config.yaml
image_size: 48
horizontal_flip: false
num_classes: 17
encoder_kernel_size: 3
encoder_widths: [192, 288, 432]
decoder_norm: "batchnorm"
decoder_activation: "silu"
optimizer: "nadamw"
beta1: 0.9
eps: 1e-08
final_lr_fraction: 0.05
warmup_steps: 2360
Rows from block 4 of the encoder of a small segmentation model, named by matrix and row number. Rows with one number belong to one channel. Each number is 128 + 32 x the weight over its row's rms, rounded and kept within 0 to 255. All counts start at 0. Numbers have three digits each. After the name is the row's rms in percent of the matrix's.
Before each channel's rows are labels from the 100 images, of 14848, where the channel reaches its highest value: "strongest on" is what is common among them. Only what is clearly more common there than usual is listed. The data: rendered rooms with furniture.
# convs1: 3x3 conv, stride 2 (encoder.blocks.4.convs.1.weight, 72x72x3x3, each kernel summed), inputs 0-71
# convs2: expand pointwise conv (encoder.blocks.4.convs.2.weight, 288x72x1x1, transposed), outputs 0-143

strongest on: dog
convs1.2 093:092107148110124060081142107100143140133134139130146145175106062000153124120114136121140078170179097154155094139117112141078091126107138087143156049100175119098128127139107165125147090135134116138153138143142145123184
convs2.2 112:109133087154180112135137121145125119036129102121092146136173161124130137042140116133128136113145129134128130081140121185125139148162143149160089149193135145122184120096117120133138134131091108112139120091153118129096086113081167149170117143137129188160107131131173146078151139104070128117115110103165148082138124128117121104123198150174125091119126162142204119089163141178110039157115099152127132173165168150082105116109173139124071

strongest on: dog
convs1.4 086:124048121056149118084133074085132135122139146099152106124095121078098165109072109112103144130076080149131114135149127136147088126161116117158185100103101163093126149147129149047141095119067120115178107114143070133073
convs2.4 109:071118118125156164115122118173147139124169086128137148156101074129124112114118113127122123136128076120065125171149135089089127158136122111185109111105114179073110118111122117138119140140142162136067112104085124104121099169129121107177135186104132084118135166143155136143113123092087154128152116181084149184216204122123136162148124123136142143080147076123097120189118088125140071174120065149145123068197190119117066101079144136143109

strongest on: lamp; largest object: lamp; count: two
convs1.59 143:145121000150145123100141111133125120124134172125151124141123101104136137109100090109148103146136107107101136167178136161160139168139136142123115110121164142125100097141141146113018146143100113163140109090113143009130
convs2.59 102:067103097099131084107107134051132088119097141136121086151149149068128099158078196080100126130127132117103131147160111151115066123150086166111157094162117089160117140160097086140116129099132092126106099129095139102073089107144133106131109129102119141103065132106159063133072136143147107136145118158141081178138132134136147179137117074150099141111091090124100126077073124128136145145069151131061082090141146165139118117127181115113137

strongest on: table; count: one; ladder; largest object: table
convs1.51 095:142105127128104123102141087106138091064106163111146082146111159046108097096081179088084131158151097092118117106131138147112106130125126102123084118129152138025130134133147124100134125081105118151108108134107064117026
convs2.51 103:160132146142119200129121149122103143115126142116129141169060140132105150138115112110161103171119149141096136096105117132061150149068112105138134131153130110080134114167081218174189104161130120106145118127127135063116175118152140145110160174144131161144195115137160165166130139161133157125073096177167120102125124148123131162140139158086172169220117077122088131182109192140145149178125110155179160131110177047167163159127073194140125

strongest on: count: one
convs1.12 091:106136153229139084125113094140125099123136129136099131140073146102189068051147148113162123130160141067116134122160099136127115188156152074061119147121128111164183156155153107091145175124178103150113144145126154160134
convs2.12 089:143153144179154153140134144135164068087157161170136173143117124110113127148158131147136150153161141154115116080178130181121159129144149087115138154165162127154192155150121099117191123192147145127067157107089166133127149126152112175156128137138134158113105119142171114144141121156138135135119120103104091139102132135112120124136085120203064067119120123160112062159143158107116217137085095140158128160105142043184102083094093147165121

strongest on: largest object: arch
convs1.46 122:165160140129124147124103195093146162117119122082145114138085115130152094113134129100117077167110096122055102137064096115099091151116125109062015154079133065148107137093145090106159133125133118123079097154108147142114
convs2.46 115:135140102120122164160152101144118129122120125167109113120157157126115113097124117174122194156109128104149156115096142186146124167166165182125159164094104084174106121079178192157235113079123150112113135128190094132165137174082130075167134093115136125120092130129092154138150134113155132124191172119127100103110140138107160062151102109188065101108142133131147124099159147106143070109047130141154100147121123067094165124156127165104068

strongest on: count: zero
convs1.71 053:072127158178147134043143057113080133164162115127170117159147116070158121102076100087117077083086101051144184094117148094161133115150112134072135105119111134099126105094069097097143098111137138148110126133136121124139
convs2.71 093:141129109172118155130120139163154165129152124109128127057160149136092129149130164133105095086121100123136153116174125107198138175110110112152120121118127075201116139178114043150105134142086045119127111138102114157142127133119139113142122184106110178193111114075130085168129124132167131172113101147127149074151150121126130171127135122134037069137115071255121130180183080098113108124106119136117162095138149124093186058135088163148123

strongest on: count: one
convs1.64 099:081139162138142116136141063154118184095136057133100081144085171141138118090104162143127135089112129079166133105172127117139114115110143113139174151117129200144127204184111113037145127108124106132060179120132128145122
convs2.64 090:118144147158129132123141147135126104109120104133083162170130174127155135072174058142117170138136116113107172079158154160116122193143140103126112115134119140103121144091140118190086056144127097130180136111163149176165144164073128077105156145133144104031174171190112102092132150186119108159121132167104123064124126131124161130105094137112074044109052149022144114121081080119129141122143110123103060194127189077166068130102136099100113

strongest on: count: zero; arch; largest object: arch
convs1.50 093:143087151130170100000108140098107156067101087126141100123098153095075121135121133115080121140167098036104123095114110120143146099104115133107149149130167135141129112150064131082141143093125092134117163178112163142140
convs2.50 077:082117090134113169112145102113139125183153120143168149104117123156135116140126047156084142196117145080135109109054138136140157129180157175167110148169102150060096106115144195156176078086131086088124123101102135078158082149156146125164163127124120115092183142053120148135168153113096159080148118160164098120238215160104132184113121125144109092161140115162107134120099119112129106148122083140078158099147053084122118094114126168176105

strongest on: barrel; count: one; largest object: barrel
convs1.18 088:161101132206187177174159093164144175146134127138180151100133128146156109120103116126175162076166136076147185093130153194167142158141142118136146184153109161106145141157109127090138112140153107116130166055158171163123
convs2.18 061:157094172173169075133141141115179118096202159093135154103141170150153125101147177114142131134099167103175145116129098132127157108128089077093140085094132166168129113131124137144139115148169156255165152098165163189120172119158148191132132142147097130152066077154160123097081139132117120152082128159135125120080114111240095113175176141117163121148147075085165144144177125159119102076152182149154079171127164134133119133125095149152088

strongest on: count: one
convs1.56 093:069050116122132097119171098077080151074178117167147097114086186037103120116076111096152120129108101109111120102171082170137112131109117104136182053096127121109128159110139116102123085130106145153143144160116150145129
convs2.56 100:138113113128164183109108130124142143148118128134140155053187099124102134149108124121111109122123141124087105149135122072195105140111119169196115117178118145174158135114049095207145139128133118100157125159155133178144101149079129126175145093120139120106124127121067099199125137094098126141164157199098138085191191149135139182135145100137144091062104057170120129116115129119137117084161140142059114058139145092066103077103131200108126

strongest on: count: one
convs1.25 112:097081109145199054158082126067136099176096084184148140159106144116131132108099160166154140160118145141139106087122101180088116115131123133138087058134083098086111128132107087170138083139110118124129127040116105114117
convs2.25 093:152127135152122118111121121164116151164116136124154124173165119110132149190159115163159180128103095103182100134094104184102132117159121113179129130183107183135111109125165135143140131232148124115126139160119119132136166162134165087145158172182119095163145164063145161151113114116114123151112149084115151151126132153119140188145149144047124130131109152145115122136150119066137113172176143149112118143149173090125170162150130067147110

strongest on: arch; largest object: arch; count: one
convs1.67 084:157142078143178150128134101175098197090158169107153109058133127108131137114153122117203161117190148113126195090133137085156157153164155114145107153131155105154164049087108148119103134175129089160142173120149138134164
convs2.67 065:123129178081110157171157145125117096155117126138150081104150138142168156119100114107167115094138113153126089166125126150176084162163103128118108123111123169180132156104122092173116078153149099217113160155122114075131037145100108075148099146106097101119157133109079123174120132087123055159111092093119125179105085136246123176164108119135117176124144095114090164109128132144098155125126140118095111088085097060081126121181110079154169

strongest on: count: zero
convs1.42 096:160109136075155079090107108080131142139116062137137165096104128090117118057080164113115089136140099078139138136099086106114093137068108048142149107072177137130094107163100111086163107068132121109113090139085116119098
convs2.42 114:117135146112094150139145109098096133137125129141090116185156122155119117142158119158130113201135154107105127103128150157174144188173158172150164151101117102130084122125110162143140094112125075109115147094122117147140141150108160147104156111125125119165160156076163106150146152118144169173210179201113085169136178153155168141127122129132127254141142224125131128118130132147157132117084114149177115175093064136177138209119075166126123

strongest on: sofa; largest object: sofa
convs1.35 119:112116056131126151198113172144164106163112053095152157131131103088118120150075091087159141127132126122133081123107159105147116062089117122080110131162098140101096124123161165139115097143093123125108071120182058126198
convs2.35 129:133177148171171128160174097167097139153093127192098154164152108134086125127184151188169148160138130100148108115115164110118137155118195153134148185176127201138140128136082163140143091109116145131119172098158140167176183133164162149137123095154159102111229117126154138117072150091127228153089120154112126185090116165139131146143131137171077124069107162098133142106090128143136131156079120170144103102187139037109099099113153166072116

strongest on: lamp; flower; largest object: lamp
convs1.11 099:151194137121125191137140145121151096169151153117142104123200135043067089110170090142144127085151073113158098173159152156120129128051117084140156136136169104109072137167148133112124062110120142161130096138130121116103
convs2.11 135:116074128133064110084078127127137149163144113092144153122112107176090123154140193074075094089086122088099147110055126092077161096139076127118110074189065133148123091093151116126131131165116175139150099168110126116136134061158107152106106178177101089125147155122159141126114117110105100144091096151089159156119110102139145165121165133095160088172106119122098148170164139089085145082127174118169147144135193152125110095118133108127130

strongest on: lamp; count: one; largest object: lamp
convs1.65 092:112110183175208081147169120103124073197131174119126073155093129172131132080098110087129106114132084097109129189138124059137114174098120188115152134120176146170115111135133128093164106126086117151158167118131122123161
convs2.65 085:153134150134120092133112167149090182173091115133144152117129141123152137175162176109143108087124100122126165096095138111161163090103101091081125092179126151126094133086175109159076121222110146117130141130120096194118070129113139151102099135146136090093108173130145202038137127128120139127152117149189140170083103147127123074151129100159069131139156139121107119127128176099122145121115134136129140160150169097145162139157143144129120